From a checkpoint of a small image captioner.
Model: 6.75M parameters, encoder norm batchnorm, encoder depths [4, 4, 4], decoder layers 7, decoder norm layernorm, decoder activation quick_gelu.
Rows from block 9 of the image encoder of a small image captioner, named by matrix and row number. Rows with one number belong to one channel. Each number is 128 + 32 x the weight over its row's rms, rounded and kept within 0 to 255. All counts start at 0. Numbers have three digits each. After the name is the row's rms in percent of the matrix's.
After each channel's rows are labels from the 100 images, of 14976, where the channel reaches its highest value: "top examples" is what is common among them; "lies over" is the class under the peak. Only what is clearly more common there than usual is listed. The data: rendered dice on a table. In brackets: how many of the 100, against the usual share in percent.
# convs0: first 3x3 conv (encoder.blocks.9.convs.0.weight, 208x208x3x3, each kernel summed), inputs 0-103
# convs1: second 3x3 conv (encoder.blocks.9.convs.1.weight, 208x208x3x3, transposed, each kernel summed), outputs 0-103

convs0.115 134:121131064135085157115121119119127099110141067114126129129056069119155115056127167076117124074091083128075119123118112134093137117113153140065112100079121085087142148120076119129128136106064119125079098103108086118141119112135070102128121139153113115141116145089127117121129108123153066128133117091072131059125105
convs1.115 100:138170081148078168092103126107113120062138097224028098145139136147173104171180145106114161125123138149194102128074156110149155127104115145145115118083161133158113137123103122183097099142129103131096154035173166187042169020177047163160130118167081125099143124123078126109139106146087148124090100108116103181111152
top examples: dice: three (83 vs 33.6); six on top (68 vs 29.6); blue die (37 vs 16.1); green die (36 vs 15.7)
lies over: die with six on top (46 vs 2.4); die with four on top (40 vs 2.5)

convs0.60 101:166072128108082051111106102123165127156156116158126057130116055104110102174134085129166099127168141107158122176135104092136103107100106118140135115167135136127035122141161105097125080146108090105130123091205142098238121130187091107061161137130146146092115152110092110160057167135106121123137141104104131147079145
convs1.60 134:111144095143092150102136070129118138087088131162126050141079122145152123110128098141105132133117138088161086164097137094191090173046140121103093144152130124120086139080161185136070098102154105143103163084086123078179123111137107120072145128175091154118215161103148094140127129127175114175085134125146113180074179
top examples: pink die (95 vs 15.7); five on top (65 vs 29.7)
lies over: die with five on top (56 vs 2.5)

convs0.129 082:107118127114139188051104102106073105143095171106114116094108120104125113135109120157090096106120103097114118108106114104097081143101108112120123097088149038137201112116093106126147087061100170077143138158104105096146089113113112098092081131129108077140151096069068106094085084120133097112105084126144097099108083
convs1.129 069:173097095163189135149160110176108137176130216126129129178145162155120147096144133090143115097133146129158199132154108116133133150138142140136127158109143126142167103202085108094150114164057151111179118155173123090138197175120142154126139140134174116165110132174119095154124130139105148116069130161145148160118144
top examples: black die (100 vs 15.9); three on top (70 vs 29.4); dice: three (66 vs 33.6)
lies over: die with three on top (51 vs 2.4)

convs0.36 090:148121045112108145127137137123147117102178039114132175131069102120138126095141171070129128082152090122060135137129118103091111120118135165041122093036100074074145161100028144092095125116082136141103077113138107124160091136125051132137092165119129138121117126132117121116107140105136092133150147103044139070160095
convs1.36 086:089142086115074167099103124108131139106152076243071127152063120140148105132136086140135140106144145126170071088089149080140055125109136137108086112010157114150136113112086127123083080128140101118082140089136137164096147078151021148118141107147093118087144149071104156152078109144122151109133147133099104157099164
top examples: six on top (81 vs 29.6); dice: three (70 vs 33.6); orange die (64 vs 16); blue die (36 vs 16.1)
lies over: die with six on top (67 vs 2.4)

convs0.146 093:135119041148101130133123120151123115136151000021145143125072137118196129075150184111127134104184038132124125144108127143112163132128127154081126174080127147101132151088101161210126115095145117156108113107128092131117116125108125141110095131126116149141123111156142117128160107127133084141093124107083124068140111
convs1.146 114:099122116091103157116115109133114139037159000092080117152147131099187112170124112134120145092152075112131123138124125108162090120113127128129109129070120141136139131126101127246089119147116132116117147126133116145124095119152109142106161052168094099100117124089125137146091097106127110143140145097024114106133116
top examples: orange die (92 vs 16); three on top (73 vs 29.4); dice: three (60 vs 33.6)
lies over: die with three on top (45 vs 2.4); die with four on top (39 vs 2.5)

convs0.160 101:108141129143149128126118115103099128203130028079107123138097019105166116107109154117130133103056069136121154132127123130118159107095098149089079063254157079109122121199216115143135129072082115125096128129133127122149116128126121141150171082187126165134102123139135123155133147103132082134117124086038151116124091
convs1.160 113:129112139185118116108150106153111167079135091087164125128124113130154154094148096111120124086076143104131167123135095093148105152088145111149219054255016216120131167092255118175132128155157128152123162106154114139099169111149122132129159105174105145117135128134099091160102146112123123123098118130109084142105137
top examples: one on top (100 vs 30.1); dice: three (87 vs 33.6); blue die (45 vs 16.1)
lies over: die with one on top (92 vs 2.5)

convs0.207 105:065102163105095036105111125078118093137139089135131064083109054073115119159099138108193139130143127133143139091147140126132149130171123122133141103107143092127041041162112108094153043085066135126101122092196127194182119165116084109089132091103139119138142102090129139120118204122089123125119131088096109128090101
convs1.207 125:150115110158127135118146095125125161083072135141091064123087115137158145117103144153110154123115124120152131107121128104179185161111148128080108145139126141155097167105133205149072075125136134168114159118070120146147144131112120139090144149188116142158203110129137115148127135129197098227086110124156129150075185
top examples: pink die (100 vs 15.7)
lies over: die with five on top (32 vs 2.5)

convs0.166 112:124172083104153114093103141104125079121106112108127132131109105106138145101134133093098127069126092118086127109167114117062086149103137083092102100127095051099117146107131106141103147049088140134103080104108119105116113130125094103172102111128068063134104141061124140078071131117135091115131122097091107074129020
convs1.166 091:137179098102092161101087142085096116093135147136109093124134092161153077083119109166133123111108081136182183075089129119150119133117107145119126125111125154185111187068132145127138061188159127119069192076116127164050168057136089116155114122143132143093117069124081135180071102144102190082086131096111134185124153
top examples: dice: three (93 vs 33.6); brown die (78 vs 15.9)
lies over: die with two on top (28 vs 2.5)

convs0.93 092:089174139110185131127108066108183110070133152153109105062137081126120102146090107150178160121175140155101158153170107059109053146129096127110108114158118076110132059097144111119092166146154156114145124116135146171187119094141108114176091128111141147118106041128105122124024120147097157123157105120105118147105106
convs1.93 112:126131115094105125123136046140112172112082111134123082092125121139138119139117065146107124133103118088152109149124145115201064232095137124127125122133098164107130153089137122128116104116098190103118132129116142147146111127119105128113163116156107138149114082096140137198039153125124167098103131127146071146082176
top examples: white die (98 vs 15.6)
lies over: die with six on top (50 vs 2.4)

convs0.111 068:174135106170121119160105150158213135109139108181128121162135126181171141103136195126107127080128142154090136205149150093095222152113166153122132134132103140136105157100142132173091153083148095117135108093126092139130159054182156142140119158112125112192141197151192142123211115156199116122157162131123154132117113
convs1.111 092:111168074089111172104121101124119114108108118138115106080149095112149074164157080159109148112086105087181058182094129094147152102109091108078114154126087155112097131120143110128068103092131078213118149068133153132045104090128100153110135108161093139100126099138099108126127114117092149115088106121109095160108151
top examples: yellow die (98 vs 15.8); six on top (66 vs 29.6)
lies over: die with six on top (60 vs 2.4)

convs0.53 062:202124067177151232128132112114188139140163075152137160115132125166139102107139178155146122082187126158091121167139092084087159138085144137109142118119102100133221174119126136125094142132152143104145110152153096107205147074158117118129134179112137131152103109123167124145151113140183123119183175138067175136154146
convs1.53 079:091178066092099156095130085129102122120142118141121095121106093121148068114124087141093146155103096087171058177081134062142097150080092121074110158123101166099139095124141122140082097130108098144121162055116169120130092098165084127097148102144096128093111120095109110160098126143097121100083114130111071164103167
top examples: six on top (67 vs 29.6); black die (43 vs 15.9); red die (41 vs 15.8)
lies over: die with six on top (63 vs 2.4)

convs0.116 079:118072100148062159067104113125146127161051146180159025098109169156132091116139230124095121121105131105136156183052117121090190098117136110119150090105114144111167140121094118128142138079054096124105111154108142122117097150133098106066156154131101108173139111081150091108158091143145119125105110071084123124063067
convs1.116 087:135126061130109184107137125152128145105144132177067071155103119108139099116132111069121143137139140129167116158114173129135205094137118124115107166130125193090176037162141070150080115124111096147114150104147133137131151116130120151081141123152106060104102156139082136100124146149133149102108140149130147143071161
top examples: dice: three (82 vs 33.6); grey die (71 vs 15.8); yellow die (40 vs 15.8); pink die (39 vs 15.7)
lies over: die with three on top (29 vs 2.4)

convs0.184 074:112121044162112105064128101131101133147123146080156128106122130133183099066116139166129132146127085119148131130100104111113114153107113149151119139198162123151093118114187119198172104121130094134162182108120078128124155117102162109114096119147138162130147103125107140142117101126108116145059070099157066147126118
convs1.184 060:121101118169165130150133098175071216069109046069147128151167106105180157168147111118114109060101107107157115151140112111205072134127131120122124131146096169112137143147142098255087131152131154150150147139151107137143078143133166141135208081201086149104091108133096113170089127107080147149115134103079111161108164
top examples: white die (77 vs 15.6); four on top (75 vs 30.2)
lies over: die with four on top (65 vs 2.5)

convs0.113 093:100145086131132123084117120093124105130124000122119103107105084113160119088097177106137144106109106118137125142134123158120137127124148119120103099088120069125125110179099116111146147063050116085094124104130106128137143138132107113163150099171089108153124136073150135117135138103122114121108110061010112100106076
convs1.113 068:159086152192134085143121125150123157087141038171097108136140139119113146083110115059144098153178166136138144103148147174074180105122103142143152113233129221136127138160188131069125102168146157107117111120107171126091131116131165132140150146159134136141127138184065113106111125192093159126100115139139133128126139
top examples: one on top (99 vs 30.1); yellow die (89 vs 15.8); dice: three (83 vs 33.6)
lies over: die with one on top (94 vs 2.5)

convs0.178 098:105077073115052141045094090120112098114149078108115147118106115120132092093032081143123108113132112088110102135102121121084053116135119075113116119095106067129128133167117106138137115106110089088122125102133081135097116086123115094054109101111099084091112109060092111123111122126103132107098085091089060125132118
convs1.178 068:114152110180143155153115108143070171035180066149071140171174103124157124063082126072105112151133133098198074208121207135125114145105122129163137144146157165194099127111134130132071164110124141123150160110122113164084163113090128145081162130155142111105118174162064118089134075136121061168035094120155091150128179
top examples: grey die (100 vs 15.8); dice: three (72 vs 33.6)
lies over: die with one on top (33 vs 2.5); die with three on top (27 vs 2.4)

convs0.152 110:090079120098086175112095070116161122100084158098109070201119119127144100131096113127139123111154066105113153132086170057094111095118110131107128072146141077114172124100133120162089053120136124125135121159124183149172100092132080121066117113131134136080164216112059121159066129115136103120114155093151160113076128
convs1.152 150:119126099122095177108151054132124137121077155112148080132069139127160120138136100105101142120117111119126161084143092069165052149116133105132109160127116120108151064153112135123104102115084107123118116122117117126133134123144105162082154114160086132102154128125167074159094178103145132121099122195111111112090160
top examples: green die (100 vs 15.7); dice: three (66 vs 33.6); two on top (63 vs 29.8)
lies over: die with two on top (44 vs 2.5); die with four on top (27 vs 2.5)

convs0.180 117:091149138095116054099100112137225119136134142161118071074114083154103063171115132116114119137136159100145166204150079157111129085116069095123129114130136122123044089105144081093136234117125059128113126108149132094129103117204127111151155114110124077082140098099143133106056126146054141115139089089114129141087137
convs1.180 148:112175088153127150124144100142117192092119127160126088121128087133154126106131072143117125117115125122182059221074193148159095105121145108125093146123130176075130123124131165132079127097192088154096171081095112130129134087129099130135156139160099144049174128128124144141110150167123126164087125110165090129099184
top examples: grey die (86 vs 15.8); dice: three (64 vs 33.6); pink die (37 vs 15.7)
lies over: die with one on top (34 vs 2.5)

convs0.99 111:107120089144108163053103118114068098118109081081129108101098136124134108072065156125103126090117099110081102113089110111077115112114135113124120111043098051106151125162070124111156123104101119104099119129094069116112123132111107100112133124112091111130108104089140117113142084102126120119118072102089083083110059
convs1.99 080:169092121162172134152104115153088134063148037113067129156127152123120113162107141136142125175157117152104165104160143187064169113164136160115157139061138147131231071204053106103133124158103147122178107120127190102107136150101121170122153148107160173132085097186093149103171074172110135081094117125105161134153097
top examples: black die (100 vs 15.9); dice: three (78 vs 33.6)
lies over: die with one on top (41 vs 2.5)

convs0.59 125:104146086112114156103111092083134108118109065115112094099104055134119121101129140075131138101106088117079139159145114091075147145109137135089113076069123066100155120106074098084115130094047143130093099138135132131170115131138064098156120104136105110144100122114115124139108144119130118124106103068050105086096076
convs1.59 084:122136098171114167108123111100130162050104137203000054154115099113170112118115127108099126096148156122122139092103137110144192131094130119130105142145117160141126123115130142123108065121117116114114130099136137145112169098136109143143156154169121107111162122091097104182106129165121122098106122159158098127079145
top examples: six on top (96 vs 29.6); dice: three (91 vs 33.6); brown die (57 vs 15.9); blue die (52 vs 16.1)
lies over: die with six on top (94 vs 2.4)

convs0.110 124:168109132136125174198129140143222123110146145093124135156146139134142141128140150154183148150150081165159139165164159112131152159141164141153137117132144120161163166119121167126142111132126157111161160135164097164189148106170105162102093143111147131153128181137153147151145149113186123123194220156149231166133133
convs1.110 115:093129093094108133098122087119093105133089167123153085103085108110142107132138082144097133105095122080121110101109072062143099141089103114078097161127111116113090086106137145121084080104116091161128127092107149109117091118107110129066161106137086158099156083108118090146104113110092107121076087144129072186096147
top examples: green die (70 vs 15.7); four on top (65 vs 30.2)
lies over: die with four on top (59 vs 2.5)

convs0.45 069:120123055146090143111106109142118122097121194223143090104080057121189125092129142113133105117056177120114139115147115069134121164102118144054115146250143160082134113087185114154089119090117129144131099093135127108178088047141183134115077157122138119142152128120105124083110141195143064128119116106146116140104096
convs1.45 095:133153077110104163097147112124135142116107107211121145117168072175143117167162119118099128121000136102199070150099147106168140139105123112141119109132104160108121134112137113206108114125119131122101170076168126151105130083162091125143127099161088122123120129106132105125124151095128166146125133097067095165112180
top examples: six on top (100 vs 29.6); blue die (84 vs 16.1)
lies over: die with six on top (74 vs 2.4)

convs0.192 087:107080084116063132075106160165150130148114102173131043116083058154178122118128155106050072127089128074124144195136113093091171113127103137087138101183104141105118134096175104175099136131132093150097088113154140069077113092175078124069119134090127134133129144127105130117121144173138148122109086072157109136069125
convs1.192 102:136148060134107182119154124147112159085099085145101076130123108146171116121135109167077142108083105094154095217087169121163139119099147128121098119141122162087168127152155156230091111103137111154120155108121107093059113094123059142094134102185095154092131138159132134143127130122173105156094138098093114134073143
top examples: grey die (79 vs 15.8); dice: three (77 vs 33.6); four on top (68 vs 30.2)
lies over: die with three on top (35 vs 2.4)

convs0.128 098:111132134153148148183141121124224123114171087103135173125149116151093133122101134159174164153135105162164149184185139122148144172133147126172123122168152116153143103140168144038157151115113165105157172139156078164173179117174107157123111103115131128157107143137174146151157155104157135134214194150089197159154133
convs1.128 077:096161096105129120125112046126095136119096100135153100088105080113167102129124089156115118117098120059142057155096112074124115178112099104048134153172094180136092136116174134134076100092139110171129127088096140135139076122096115126085177128150090154118129089129088115161112114131103092151040087129139051191106156
top examples: pink die (55 vs 15.7)
lies over: die with five on top (45 vs 2.5); die with one on top (25 vs 2.5)

convs0.63 076:065066119101068180068086087099129111086106139151116082125111122108140107095026145151124097117145133106111111160114127079098135143112127105131128125225099094116178070125212104144126045122130136104133137151129124145145113081142145103047137112125125130165113142105108114148132141126135119110121142085127102129090103
convs1.63 093:134136052124111172119137079127081112106128081110110128121146112153143093123124103092108148160085080100156140111121107077125120175115105121153140148176078176090168095119149119149088109105107118108130167095099144133139146098132117147072154083171103145111133126123149111162098162084140070160067094141100093142106164
top examples: one on top (69 vs 30.1); dice: three (69 vs 33.6); black die (56 vs 15.9); blue die (44 vs 16.1)
lies over: die with six on top (41 vs 2.4)

convs0.186 073:108097143143129132082125106109164123152112102171145166037169119187119122147105068141140107152133147122123147227146080116101095191126119116150136101119130132160113136130110103131138162149083165134138143148136100102150153116140093115104152129119123143129108000121088118159083133155132150134163113089094129153147157
convs1.186 093:076164058148100157129114070132132170081112154148093115072116084110163082114138086171099122099123106056166031248074202088144104162072127098095103189141154171121136143129147142132101092116135094168120148104115110117145105107134115112103164137141092123088150066142112151161106133122143086149092145134148078165085183
top examples: grey die (100 vs 15.8); dice: three (65 vs 33.6)
lies over: die with five on top (31 vs 2.5)

convs0.175 093:140137103150131185129149111095140119136150137110130139135098095107114122095160188073120133092096071127057137127141117131118189150093148159074129051092143051100188148147093137115118129133097171119126098152135139130135125165110008101136144166164144133190137122084155129153157098107181113157183159122098166051141134
convs1.175 081:110113058117049176118105112129113134134112200165122090154115129121157104127172116094122156089143109144178133114122136089135192113122121131144132158114113199130137119111125103143080061154114094182090181055143134165106154084136069165048156104168088129103123106137056151168105118139093161097095123119156117183096136
top examples: dice: three (62 vs 33.6); yellow die (55 vs 15.8)
lies over: die with one on top (42 vs 2.5); die with two on top (27 vs 2.5)

convs0.92 091:104137098143140181134116086142138128080109112127126073202107064097170133111098194158131149137102094123150102081155177122115179139129159119116147112134093121133182120105162147166104096089132155141142126142145145145158115107139093140132127118132094131166140224098176147085165144146171102130167163129122177144081078
convs1.92 089:131138084102090153090139085103126102113092123157107072083109105134173085181111122134117135114109138098126162081127072104132171120111103107089111134167086163075163090136147135180104063124088118144099156087130151096103100116130101161099145115132105126113096075139087100135105174125087204079100124120111116117072130
top examples: green die (100 vs 15.7); one on top (61 vs 30.1)
lies over: die with one on top (48 vs 2.5); die with four on top (41 vs 2.5)

convs0.23 088:129105111117087130054108105090122114139123084108122111126117087116101103115106111122110100114118103083119126146115119121082076130086100101120131089065115058126124139144090085081151109121089128084112123126137108097155099129137093095096135105098101096128114139090084107143058115095120118114095063086104070127111084
convs1.23 077:157086108200181118144148128159099172086116158154055098179095132161153159090121134142131109092183152133144157134158128103163101168126152145088120148148162089154141126159135152119109108127119158121178081138123143089152154158095133128112136147134171120161152157156081108152107122163114144128083130174188141190087151
top examples: grey die (88 vs 15.8); dice: three (71 vs 33.6)
lies over: die with six on top (46 vs 2.4); die with two on top (29 vs 2.5)

convs0.84 129:136137112104127139118139122123109121147149002168153126134071106121133124081108153097126132104168141114115127136124129147114143132098130157078103062235140079097135109148204134054132114062096124109093105118152087111157092131125017149149121159164116122134105128129118113108128127132138087134123113096026129103120098
convs1.84 164:137125134139123105156160112131135158068166029255084133135093143149106127145178089121125151084136151134160131124103126117150117148095143114153163047215095185150101176108203120069109104149152124088115138124156123138101160097133004142134126105149091119120140139124114105137096113131136124132110148141054100120110162
top examples: one on top (100 vs 30.1); dice: three (74 vs 33.6); orange die (53 vs 16); yellow die (38 vs 15.8)
lies over: die with one on top (27 vs 2.5)

convs0.95 097:142124153122163076074154121139098134119109134144134092115143113114115086152141093186146128156149138105139130107106126087122064079148077142136141111167144068133076092105171096109155086131105076136158148119118145128170065134092143105110091124119160164071097084116095130136046152128065137135058073097133057170099153
convs1.95 095:148115101146170146131196095186097209083105111152129143159096091143140160140132123122129122078095137121163149128164112075243107159120152127114114136131114131131109172101128166162087118114140134112167119168125103109198176176098129155135141114213141110128198137118148088201098170114147130170086127145102139183114184
top examples: blue die (88 vs 16.1); six on top (88 vs 29.6)
lies over: die with six on top (82 vs 2.4)

convs0.58 077:143072127125068184109109120158189112121075134120115083177124096154135134120142185088124101094134095114078141201094160097085200110117133123080119088094119058121169163128102126152099121078111108126118104142123142144139111127160060134054120157133104127158125184123119095118177115123168113124108152069100173093089109
convs1.58 090:108139067110100194097143086140127132121108154135109072149098123116137094152184094160092152081126123127133126180109108082148136119108135126132100164126118145113118111160140138102088105108114103171119124118102116112061112104137097164090145095157097114087169115158147128154115116111140112128103102176128105094087139
top examples: green die (90 vs 15.7); three on top (69 vs 29.4); dice: three (62 vs 33.6)
lies over: die with three on top (56 vs 2.4)

convs0.149 071:179091068157081123105107155125056115111168104202143128109081154090194145103172146123144072104163159126092113069138122067094136121120135130048131167207132126071102149114180143166075054094127098157135095079158141124182124066100181124076093192103135108117155099088117138083156155163115125124130142085088099127141095
convs1.149 086:089139073094087185101110112116143149076113077175094137122135101168157103184147115129108155102052126107217056122099151073211092131103120099116104110092120156142108161067119123189085098125121114138086189071156126160094125084168103139131131071188088086111133125102133107121108110097141126154133148105059118179108165
top examples: six on top (88 vs 29.6); dice: three (61 vs 33.6); red die (49 vs 15.8); orange die (45 vs 16)
lies over: die with six on top (83 vs 2.4)

convs0.81 102:119113073104083142064084127081084105136117067098113171098100116105145112085095079097110112128153098118095096122092119134076015106114122092133124081119112054129147149171130095124155124107084101079095127131126125121142124151109065090121152121111103092082085116071084126136075127113117105111116106084070068109152096
convs1.81 074:102128096223150115165092156140093162039166071120080141163092129146119123053104089098128140138153124136159112124122138101129050165094129130111126156131167124204129148157154121106081124133130125112144085105126200134094153077172115130127181134157112155058114125158089149126071109153085110129048097136135118193111168
top examples: orange die (98 vs 16); dice: three (76 vs 33.6)
lies over: die with six on top (40 vs 2.4); die with four on top (35 vs 2.5)

convs0.105 155:163151096167156170215136155143202135108158126111137172134158129149144161108137160160170158154141097170174147171178143109140148169143176153182138132122137154169171170126121166128160158162128161121158169133142095142172157116156114173154118145135148176163113148197168156164145151122181139133188205160130202163169153
convs1.105 129:072116065119105107094109090125109125113105127142118071104111089110154078118106080141082116095119138066109100112099078072125087138072082125084121141137118141135105084115143137137112079099135092142140131093121160100103095132114116115071164104123104126065129063101081118173076100147063156104079101113127073154065139
top examples: orange die (72 vs 16)
lies over: die with five on top (34 vs 2.5); die with four on top (29 vs 2.5)

convs0.107 109:118135146163145126120120125099123130198114048083123116123108022131150128108117163103119127093076081137110150160132130121114159123106105160084071086255140090101125129194255113130134134066100113140100117140126129121135124130119137139149181090196114171147104113161129130147130136109128092144108117087054147101118084
convs1.107 122:113138112155112139103149096143126159070138087068172119119129100122145129089144087117106127100073117107137149135130110094143108137084145108166221061255019228124136163085254115170135125155162099154104169107150117129091158109144126134130151097163093139100117100119107100164092151101133146129118128124106096130109140
top examples: one on top (100 vs 30.1); dice: three (78 vs 33.6); four on top (61 vs 30.2); blue die (45 vs 16.1)
lies over: die with one on top (66 vs 2.5)

convs0.89 073:106101130131090154087126083116113135145085157064129106149111138106182087090109122140093099129095049095127115113040120154125093066085129118132146077108136072131169141163131109181157066088091113094118143153089136067150081170110092097083144096126119098103133167069113100113105071120146131140131129103126125116104148
convs1.89 055:174102111135174151123135150207093134113126105140091130153111130132126107156168133128141157104135155156126196070154105092129106175151136134143118156142131144145137107195130089160114130123104145126189091122133125125085185148127140207117126129151148137160128122189129109125126128120087156081104087184124139137106131
top examples: green die (100 vs 15.7); four on top (89 vs 30.2); dice: three (70 vs 33.6)
lies over: die with four on top (78 vs 2.5)

convs0.133 083:145169108149118154096155112115142126116118119119143049105112128117131098078112189087115147083098099124086110107118140159069170105099135132094132110065103082104142137142074124119139117096093104125102114132129063130125114143129094096149127148105108085166137132074192127100151080107159090134144085121131121074068089
convs1.133 069:159153088123134141105106089135127142110090152115111057084157154100141110180146153153135151141128125152130129092133104146145248116150117144134125157139134141135154105138109132148102071197124171162099128106158157146110141137091135177155132135157120140163118064134068150155098109154117219070115113117153148145045142
top examples: dice: three (78 vs 33.6); two on top (65 vs 29.8); white die (44 vs 15.6); yellow die (43 vs 15.8)
lies over: die with two on top (30 vs 2.5)

convs0.40 103:052087161093113163116107138118158121077112112145112083166113098094124138179060074137119143133090122121155132125150172097157040126180113111116129112162146098119157041128163119113113064105145148141130129133135174184009105109116122128078136098135140123073133185104072154110044136120118125108131137104113134142084123
convs1.40 118:130138099108109154134136124107114135133103110134110084114119122146152127092105096109120154148088112111113189070149094080135075169136118122113134151147074176102164096144128150118105086110142125131123127139087119153033131101097114146074149123184097158101156109150147104154065187098139084207092102146142115121108145
top examples: green die (100 vs 15.7)
lies over: die with one on top (43 vs 2.5)

convs0.90 124:096055118111041118095112067153193128116078091119098067203102110153145132111104120106121132108101113121104137178113162079085127149134127130099106093161090089103102140107146125164090121081143127121124090124109159163071102131169130130054135118117104140132131220124045100119087041135154107126093118097143129109077105
convs1.90 137:133138074110097186112161070135120144070107118106094074115118131136178120127149090117126138119085104112136133137107124108154071152130129114153108151133115142104122102144139093188111118112062108136128116127132110139055124109138094144081147093145105129104087125147131084138110149090149125134102128169109096147082163
top examples: green die (100 vs 15.7); dice: three (66 vs 33.6); one on top (60 vs 30.1)
lies over: die with one on top (54 vs 2.5)

convs0.49 083:117159059125122155071118120099125123127117040140140078119098114138130099107099158106103138097104112084087119148122127127071142098121113122108129078091103081109162136126099106106145147145079109114095101130136105111112093133129057106161120126111109111132093131105143119139118135134117102125108085067039078103083097
convs1.49 064:134114098171105137149165127119122172075135044255027127146088125113143115142130149164132143083143179139134140107139143167146255138116135146114123148140136156117176055190126145134113067163103139138114109118154093142094173131118114165098133125156121123139165146138075123140128138172119132097092129166118175155066163
top examples: six on top (88 vs 29.6); dice: three (78 vs 33.6); black die (45 vs 15.9); yellow die (42 vs 15.8)
lies over: die with six on top (43 vs 2.4)

convs0.71 079:114138130112143158080119132104067123099029104162121033160127103092174134088132205130131116118123138120097109063096133102110166119125138129116140077198106088124165132112204112196136076121129124141110108161100131110164070107077104103123095144120144141174117160100148138137132154145153122137130124061093106149066120
convs1.71 097:145129051135096179102151111111150141094088102167081094121107109113156091152150120124116166116125117117150125089139112102137178154107093116094116173150098162100157101138134142143104069129108097139132141092143134126143162105166109154101136112176116112126143117128135083182094186130115142124095116157082128162082150
top examples: yellow die (96 vs 15.8); dice: three (60 vs 33.6)
lies over: die with six on top (44 vs 2.4); die with five on top (27 vs 2.5)

convs0.77 065:104078099133088222060114095094118127104125153125122091058099101108120050069090141136089072105089144134124148140123096102092083067102121108114129138186153088104194124111170098131133087121117140100130137177156154145105107121133170083059175139145128137029134057084089122132077093120139104124157140097148123126113097
convs1.77 082:131114056127098180126153116129112148151098105094142127117166100163114110123158085111102147129102122103150125133116135063125111144121145107145136154133105194070255054168142114137075083162079141123138149103124107118131149127133165129073162106160106126108114150085118090183063163094124126140093133147114138161097171
top examples: black die (96 vs 15.9); dice: three (77 vs 33.6); five on top (69 vs 29.7)
lies over: die with five on top (30 vs 2.5)

convs0.136 114:123134132105127102127124098121207126126158145124116093079131085123105067185129118124081108150111141102151147179170048166120099079075082086146139125149123127135085101117166092103154196142140086103115129133136126038103111132193154098121147082104128068091114090069135131117042046121084144113165101126144139159109124
convs1.136 137:113168101136132159115140048144114150135111152115148094117143091156143113114144087167078135107129127107171078209109166140156083129069134122116117147120104190081157134103125164134099127125174101164111185087108114102089125109121134124121161146162100173067155120121113133146091046141126127128087108096193107159084168
top examples: pink die (88 vs 15.7)
lies over: die with five on top (39 vs 2.5); die with six on top (25 vs 2.4)

convs0.201 089:154152153174166171177133168160163126119134131145138155137151186183123151136129162162116134153149137147149146171159141092136188160130160134163136153146142153153147137102165163112134162118147135135161169135119092118134178083150148157148111172103139112153149146162192158113206162126168141122201177177124181161149143
convs1.201 087:083149059090107143108125085138140144120070138140150103079109081117164089185152108163112178073082111102180067143115118074155152088118085093084108143119116154126126133129132123152110102092128081196125160085139139108090064119130103134092138099140112117109132084141095126130105120127098140113091116119097104154100155
top examples: orange die (56 vs 16); yellow die (48 vs 15.8); total: 6 (28 vs 11.8)
lies over: die with six on top (41 vs 2.4); die with five on top (38 vs 2.5)

convs0.119 088:145121156128153139193147112139171136101125137136139136126157146130114150162133151201167141157129081146160143141194133087132124214116133130168138104083148145178137133129082165126149097144128201111187175117152097162155152094153077150118103131148130132205134132137157124165135112119184130125186166171141189177123136
convs1.119 075:097147093075109111097121080123115124139052176132130101112123108133168097149148100190119156102097120082155088147128109081178157171107111131075096166144099118137094140097151121132092066117076103157129116096127126111152083169104093118086157133131122152135119083122102091176077117121099140123076123131135080200094159
top examples: blue die (61 vs 16.1); brown die (35 vs 15.9)
lies over: die with five on top (31 vs 2.5)

convs0.82 100:099138095119146148076090092113106110119056114125121078121100119106127112102111166129086134092121106104103118121129138110085133151117128091130114094101132027125148095106103120126138113057109147096131132129084104131101127122118080112144079114114088085166134148076119098113126061120139088103103099103108124094078073
convs1.82 088:164069122157136126146138128121117118151119150130064086150140171118147129119138144092154142132141123130172201097183132177088217131141094151149129157134145189114161074200102080125155086190074144078134140127157110063111160129128134139113138130125162140141047119195073124124097128159097140089114137178136136146119135
top examples: dice: three (76 vs 33.6); three on top (66 vs 29.4); brown die (54 vs 15.9); yellow die (46 vs 15.8)
lies over: die with three on top (49 vs 2.4); die with one on top (29 vs 2.5)

convs0.156 095:133109036120106157103105135120085120112150090114111164143113113120143118057141076103117108048168102105035138099116125065028082124115112158082118135219116073081149151072209108130076091122131113149112082105117106104153121058097133109112122137124144136079082107128086122121094153120105119127110121090094069106157076
convs1.156 083:094157037136105193100102109120102148065087096152105117142091117149169089154143113156104163096070090109152092102119127044174003158068130093098139108135103135178151149118162132196097098113113129117116150071155148158064142068182075131135117096181102086110161137084124126159072142110118122135098149139074110174099152
top examples: orange die (100 vs 16); dice: three (82 vs 33.6); five on top (64 vs 29.7)
lies over: die with five on top (47 vs 2.5); die with four on top (35 vs 2.5)